Weights of a small multi-label image tagger.
Model: arch nf_resnet, norm none_scaled_ws, activation silu, widths [64, 112, 192, 336].
Training: cautious_adamw at rate 0.0029, 24600 steps, batches of 128.
Data: trained on small renderings of single solids in any pose, 395000 training examples.
Rows from block 2 of a small multi-label image tagger, named by matrix and row number. Rows with one number belong to one channel. Each number is 128 + 32 x the weight over its row's rms, rounded and kept within 0 to 255. All counts start at 0.
After each channel's rows are labels from the 100 images, of 14976, where the channel reaches its highest value: "colour at peak" is the nearest of a few named colours to the mean colour under the peak. Only what is clearly more common there than usual is listed. The data: small renderings of single solids in any pose.
# convs0: first 3x3 conv, stride 2 (model.blocks.2.convs.0.weight, 112x64x3x3, standardized in use, each kernel summed), inputs 0-63
# convs1: second 3x3 conv (model.blocks.2.convs.1.weight, 112x112x3x3, standardized in use, transposed, each kernel summed), outputs 0-55

convs0.85 [152 153  87 176  89 189 179 138 162 126  44 145 103  95 125  19 154 114 122 147  93 118 133 132 155  93 149 121 155 190 120 175 137 142 146 131  97  73 132 116 164 164 110 127 126 116 114 171  96 126 126 152  88 124 189 129 128 118 149 151 133 140 119 115]
convs1.85 [149 167 159 129 113 146 120 124 126 162  79  54 150 140 139 115  73 100 178 138 120 148 149 143 125 168  71 152 150 167  53 118 109 143 138 159 134 177  84  66  80 111 123 112 157 134 151 167 166 102 148  44 128 165  74 124]
colour at peak: brown

convs0.3 [153 151 119 146 103 160 132 113 134  57 120 152 158 165 104 134 132 137  73  90 131  35  70 155 137 143 142 169 144 166 148 139 140  95 160 138 141 139 134 178 146 147  67 162 100 164 153 164 146 150 164 130 123 131 175  99 167 149 115 140  45 156 172 127]
convs1.3 [104 140 117 121 143 138 173 128 122 150 177 147  93 255 116 139 124 186 120 153 140 181  67 158 180 138 149 107 151 158 102 129 147 157 162  80  96 130 136 146 153 111 138  81  88 116 163 173 116 173 175 120 129 116 111 223]
colour at peak: black

convs0.23 [ 94 131 141 133  92 167 109 118 192  78 138 199 143 132 139 134 133  59 144 137 109 131 143 122 121 146  99 153 127 186  95  80 150 161 173 165 147  92  84 179 160 104 131 159 118 132 120  88  73 117  46 150 119 156 147 130 139 105 135 206 134 125 142 144]
convs1.23 [110  79  69 155 118 179 124 173 123  94 168  80 166 126  75 187 121  58 180 123 105 141 122 114  94 103 108 121 140 171 166 110  86 100 143 126 122 109 106 118 142  91 139 127 127 125  79  62 108 173  71 116 146  23 142  85]
colour at peak: yellow

convs0.102 [160 128 139 104 151 169 126 105 138 141 128 121 168 156 119 122 115 187  74  72 151 120 103 157 129 143 142 110 154 157 178 158 132 120 157 141 180 140  48  34 108 145 119  77  56 130  84 146 144 184 126 103 114 129 182 128 142 118 109 100 118 129 173 135]
convs1.102 [103 101 115 146 110 171 111 168  74 128 164 107 181 103  40 168 142 120 136  51 118 131  92 111 143 138 113 133 114 154 147 120 122  57  32 124 140  75 108  94 147 106 151 140 146  75  63 148 102 187 183 150 162 119 131 146]
colour at peak: red

convs0.14 [139 138  98 156 132 214 157 101 153 136 136 149 113 142 129 104 148 142 105 138 160  18 139 167 172  84 168 156 154 136 123 104 152 150 163 131 123 122 133 189 154 146 134 132 109 167 116 159 124 135  75 153 126  82 202 105 136 147 139 159 112 169  77  98]
convs1.14 [156 169 126 147 144 130 186 134 143  81  77 137 161 122 140  96 129 183 177 160 152 132 124 164 139 169 187 124 175 181  96 136 118 187  79 131 143 134 151 176 122 208 126 146 145 160 129 136 161 159 101 117 141 160 145 141]
colour at peak: black

convs0.26 [209  74 166 179 120 134 137 106  89  53 130 135 117 100 150 126  49 136 127 134 154 150 131  69 157 110 100 106 110  93 117 115 147 167  95 144 151 140 169 113 115  97 102 117 123 154 144 155 129 153 131  92 101 193 166 193  99  91 133 179 117 104 130 129]
convs1.26 [149 145 132 118 152 152 169 105  97  61 191 154 117 138 131 173  61 159  78  87 118 144 102  97  72 121  66 104 167 186 119 109 114 135 106  95 123  87  77 121 152 122 150 107 104  90  79 112 166 153 130  20  66 129  81 113]
colour at peak: orange; yellow

convs0.64 [195 164 100 107 154 167 148 118  90 140 105 120 139 133  98 104 131 191 139 109 132 121 164 191 160 125 117 146 149  74 131 169 135 119 135 135  60 148 188  63  75 119 122 134 149 119 129 173 142 132 180 115 134  65 146 122 120 131 116  58  65 113 138 105]
convs1.64 [110  91 129 126 152 176  62 123 127  58 146  74 169  57 107 148 114  89  80 100  74 135 109  73  90 145  97 116 135 156 154  86 125  81  43 137 124 122 129  83 143 135 114 122 107  47  81 100  97 166 139 119  98  93 149 147]
colour at peak: blue

convs0.15 [ 84 144 124 192 174 155 172 129  85 149 149 174  88 170 157 114 177 179 131 120 153 102 146 162 103 128 134 128 127 152 109 110 167 206 142 134 158  77 180 190 141 118 112 142 141 100 102  95 156 105 109 118  85  81 199 140 108 126 160 155 109 121 111 129]
convs1.15 [157 117  56  99  43 135 177 161 164 141 129 114 164  90 181 135  88 135 136 166 152 148 113 127 141 129 173 140 105 101 175 159 187 118 138 146 173 123 132 124 169 108 127  45 108 159 182  52 105 147 125 150 105 136 170 141]
colour at peak: grey

convs0.79 [141 105 124 172 124 107 160 146  71 126  97 166 107 128 129 135 133 103 122 169  54 139 119 105 157 107 160 171 127  83 111  69 103 122  92 130  90 110 187 178 162 120  52 161 234 176 136 137 122  99 160 139 151 125 128 107 135 113 149 135 122 131 102 103]
convs1.79 [138  71 117 155 153 153  93 166 105  89 136 108 145 102  70 136 103 128  86  56 120 111 117  99  99 136 162 143 111 113 154 103 131 114 121 113 126 148 116 150 201 138 116 110 152 148  31  54 110 115 121 158 120 147 175 125]
colour at peak: green; cyan

convs0.32 [147 114  98 155  50 169 111 128 122 110 163 159 176 159 144 102 106 127  88 136 112 128 134 142 199 126 136  50 149 136 114 125 127  81 137 124 153 132 186 140  97  84 151 163  94 123 112 130  32 186 121 109 119 118 201 150 148 120 137 147 144 123 116  88]
convs1.32 [152  95 118 131  64 122 117  89 144 234 142 111 154  79  97 171 151 190  83 110 132 163 148 108  85 167  98 157 153  89  90 129 186  78 153 156 145  68 121 101 148 122 144 127 179 115 135  79 100 155 112  83 128 154 114 158]
colour at peak: pink

convs0.31 [ 79  90 130 158 123 146  82 108 145 159 124 153 120 150 137 133 150 123 180 100 206 122 132 151 149 159 149  62  97 208 115 147 160 130 146 171 197 111  51 143 181 181 115  84 101 131 117  99 116 127 124 133 102 125 148 146  98  86 130 127 122 136 109 171]
convs1.31 [131  84  98 116 137 162  99 167  83  81 125 132 115  60 134 147  95 173 154 109 105 126  79 116 162  99 150 147 117 149 158 143 165 164 137 124 101 179 203 189 224 155  80 127 148 154  70  23 165 147  93 153 165 101 156 108]
colour at peak: orange

convs0.47 [163 165 159 170 175 219 187 145 151 138  98 141 161 117  81 109 137 108 107 113  64 147 120 128 162 140 116 127 106 155 111 130 112 156 182  96 133 110 117 105 129 144 153 143 141 123 100 112  41 147 124 154 114  81 206 127 126  80  99  98 114 133 154  91]
convs1.47 [131  66 121 128 129 133 136 157 138 217 147 159  93  98  52 166 163 145 138  84 111 131 143 178 140 118 143 114 118 113  99 153 182 134  99 123 161 131 165 176 138 141 164 182 151 152 110 101 142 166 197 219 175 142 142 108]
colour at peak: purple

convs0.49 [151 152  95 134  84 191 121  81 163 126  98 100  66 117 129 132 116 123 142 146  81 129 144 117 159 122 175 110 163 165 105  98 140 129 175 134  84 156 147 156 134 140 141  89 147 113 150 139  68 150 172 106 141 164 165 162 168  48  79 187 135  70 107 137]
convs1.49 [184 122 161 101 158 155 111 146 150 167 125 148 157  78 143 167 165 163 104 160 113 199 113 165 155 166 154 105  87 136 168 172 163 143 140 106 120 113  94 148 167  84  85 140 143 152 161 110 107 186  79 112 145 190 121 102]
colour at peak: blue

convs0.92 [144  89  99 157  94 201 139  25 116 129 100 146  61 105  93  97 166 119 142  81 125 126 156 118 146 105 122 108 144 165 107 105 156 112 152 145 131 109 143 111 157 103 122 140 166 136 108 198  71 137  82  83 131 130 198  98 132  98 100 134 138 140 102 153]
convs1.92 [ 72 138 136  89 162 121  35 108  98 123 133 191  98 156 108  98 101 102  66 134 106 146 132 117 141  48 162  88  99  74 159 135 168 112 118 180 104 154 137 137 161  98 193 178 149 145 111 132 110  66 142 144 116 130  86 111]
colour at peak: yellow

convs0.66 [122  99 145 103 166  84 198 119 123 136 100 112 167  93 173 144 119 143 128 158 122 148 135 141 219 122 106  94  77 121  90 125 131 108 135 108  58 200  95 144 107  83 119 109 118 159 173  75 129  86 145 133  71 115  82 162 103 120 112 115 108 118  91 136]
convs1.66 [ 92 106 126 117 127  58 163 110 147 127  91 164 157 110 131 171  85  95 115  92 136  84 128 137 130 160 120 126 113  87 102  98 117  64 133 136 135  68 143 122 132 114 141 128  89 124 126 142 130 133  72  49 133 115  84 139]
colour at peak: white

convs0.89 [130 108 110 124 126 160 137 133 158  77  94  96 183 104 115 146 136 145  73 128 116 163 144 129 137 145 148  63 127 196 105 123 109 100 166 112  88 136 194 133 163 192  80 133  66 140  89 148 138 103 125 172 146  85 167 161 103 115  89 105  94 103 166  75]
convs1.89 [125 123  66 138 178 131 169 154  75 172 129 157 160 136 113 178 167 105  90 172 128  88  89 134 142 155 127  98 130 117 134 142 145  96 151 110 123  83 139 152 134 142 150 138 119 159  86 106  89 141 156  95 196 107 144 113]
colour at peak: yellow

convs0.4 [143 154 157 121 124 145 142 134 147 121 124 164 135 141  96 129  99 154 162 120 122 124   0 188 134 128 169  71 130 153 125 120 135 120 133 182 126 135 116 100 159 120 111 139 214 128 112 120 125 143 135 107 119 144 149 151 137 120 152 145  71 143 124 103]
convs1.4 [142  69 144 120 183  95 137 100 133  98 156 125 176 173 178 160 116 119 137  55 125  93 127 147 167  81 190 167 181 113 112 129 123 174 119 160 116 152 127 130 165  99 162 157 128 237 143 123 113 152 103 134  89 189 114  89]
colour at peak: grey

convs0.65 [119  97 128 111 140 120 137 106 106 107  55 101 164  66 136 175 109 191 138 124 129 162 120 102 124 129 158 134 169 121 132 142 136 162 109 111 126 118 113 166  85  71  92  98 128 100 191  70 131 114 105 113 131 119 142 220 125  99  93 143  71  58 140 150]
convs1.65 [ 91  98  70 147 159 158 176 112  83  86 149 149 155 137  76 177 101  81 116 114 113  74 112 124  60 156 109  77 111 128 113 114 104  70 151 126  70 108 122 132 147 130 132 127 105 139 109 125 118 155 119  45 144 101 118 118]
colour at peak: white; pink

convs0.103 [123 113  55 170 105 184 146 110  59 131  89 191 136 148  76 124 132 114  51  92 133 120 160 145 157 102 127 168 102 159 133 121 147  92 186 167 138 129 132 142 183  85 140  86 155 116 128 159 108 176 144 118 105  97 175 132 107 124 124 153 127  86 111  88]
convs1.103 [124  80 156 129 127 100 165 114 130 156 162  88 100 151 101 152 143  76 120 150 159  63 155 141 117 169  99 126 119  88  86  85  73  75 145 128  85 103 106 126  36  66 152 202  61 136 116 153 106 109 121 129 128  90 148  93]
colour at peak: green

convs0.101 [121 122 123 166 160 147 158 114  95  99 144 137 103 128 111  59 170  89 180 111 172 141 134 108 169  95 104 154  25 127 151 124 145  79 125 139 110 217  87 144 149 137 111 119 137 176  93 169 119 101 127 149  61 142 170 130  84 137 134 125 119 126 125 106]
convs1.101 [101 126 176 127 115 167  60 108 130 161 108 116 184 157 116 155  78  91 158 110  97  96 123 114  78 147  99 143 134 118  64  99  91 128 140 119 121 132 103  49  74  86 148 139 158  89 147 178 155 153 132  55 129  90  51 115]
colour at peak: grey

convs0.37 [122 136 112 124 105 145 142 134 157 163 106 159 131 141 115 133 103 130 203 117 132 121 112 112 136 105 136  63 126 110 107 141 122 121 121 152 127 115 163 167 172 131   6 134 249 147 106 100 124 106 174 136 136  89 134  90 121 124 160 151 116 116 117  73]
convs1.37 [142  67 140 175 156 135 152  99 130 152 165 117 142  84 233 121 139 127 169 111 120 121 171 141 109 132 142 159 204 134 124  94 124 186 177 183 120 170 109 111 123 104 172 175 167 140 169 111 136 127 138 142 147 174 146  52]
colour at peak: green

convs0.90 [119  90 170  96 113 157 166  29  63 110 133 169 157 118 171 129 165 199 150 164 126 128 117 111 136 138 119 148 184  72  76 118 119 226 135 125 136 109 133 129 149 142  98 122 108 116 161 103 165  99 113 113 122 120 117 128 110 120 142 133 101 147  97  82]
convs1.90 [113  91 138 127 162  88 119 118 161 164 149 108  50 133 112 131 153  94 141 131 145 124 109 131 170 159 106 187 120  81 113 110 155  52 120 132  92  93 159  88  58  84 167  85  78  92 102 128 136 102  89 111 146 127 123 157]
colour at peak: pink

convs0.33 [ 68 121 141  89 143 175 167 129 102 126 108 121 191 139  79 180 129 112  98 160 115 138 138 149 105 134 168 127 117 151 138 156 157 110 117 118 120 119 165 101 186 136 146  74 166 149 155 128 153  65 111 113 115  70 201  88  87 130 106 138 142  43 153 146]
convs1.33 [127  89  97  87  40 118 124 144 124 183 153 160 138 160 105 137 150  53 150 148 125 139 162 164 132  82 115 160 132  76 148  87  98 150 121 138 148 115 105 136  82  85 166 145 117 126 178 171 107 147 182 151 152 119 122 113]
colour at peak: grey

convs0.106 [117 168 128 153 110 141 141 121 125  98 136 133 125 126 128 109 133 142 141 125 109 123  36 163 134 126 136 113 144 129 140 135 136 124 126 139 124 126 142 116 183 122   0 132 144 123 129 131 118 142 115 123 122 164 142 139 132 133 131 154 189 153 131 127]
convs1.106 [136 161 114 117 120 113 119 144 162 103  88 148 161 158 158 157 110 180 127  92 117 137 186 160 110 104 142  74  85 139 148 139 124  79 133 106 189 141 142 120 146 130  89 113  14 145 112 112 113 134 158 159 122  66  94 118]
colour at peak: yellow

convs0.35 [156 161 145  81 160 100 113 106 120  92 123  89 100 123 142 160 121  87 140 168 105 116  97  81 129 116 138 138 148 104 167  57 126  64 133 115 131 208 124  84  86 108 102  79 143 124 111 165 105 167  91 119 116 219 168 154 130  97 105 154  99 106 116 153]
convs1.35 [129 184  90  81 169 128 133 124  89  90 141 162 140 128 150 121 167 115  54 100  78 106  97 139  83 132  77 145 135 115 135 154 108 121 116 129 133  97  75  55  83 158 103  95 160 118 147  95 116  94  79  47  80 163 126  99]
colour at peak: orange

convs0.41 [149 139  95 186 103 181 104 108 125 136 149 121 112 136 126 127 126  85  99 144 122 124 173 143 144 146 166 179 104 144  32 125 177 134 137 166 125 126 143 108 207  84 137 101 112 106 143 119  88 165  86 115 139 153 201  69 118 131 145 146 156 127  74 170]
convs1.41 [141 110  98 119 125  93 148 158 152 167 148 124 113  79 141 124 169 114 117 145 146 195  92 168 163 135 136 161  49  98 140 171 163 134 126 120 152 129 161 133 153 147 125 133  96 129 175  59 116 139 120 164 124 146 119 122]
colour at peak: grey

convs0.83 [134 132 110 123 124 206 182 134  95 137 100 158  85 106 120 112 186 104 136 104 122 122 150 161 163 131 139 106 124 135 109 140 197 190 158 160 109 105 124 146 150 157 109 102 138 147 166 163 139 154  69  97  94 145 217 104 104  59  98 160 144  93 120 151]
convs1.83 [128  95 117  97 151 128 102 180 153  98 137 122  87  94 152 104  82 154 193 125 172 111 116 124 164 134 150 150 147 148 103 108 108 230 189  96 136 101 171 225 192 153 142 154 116 169 133  95 148 163 143 169 160 103 160 147]
colour at peak: grey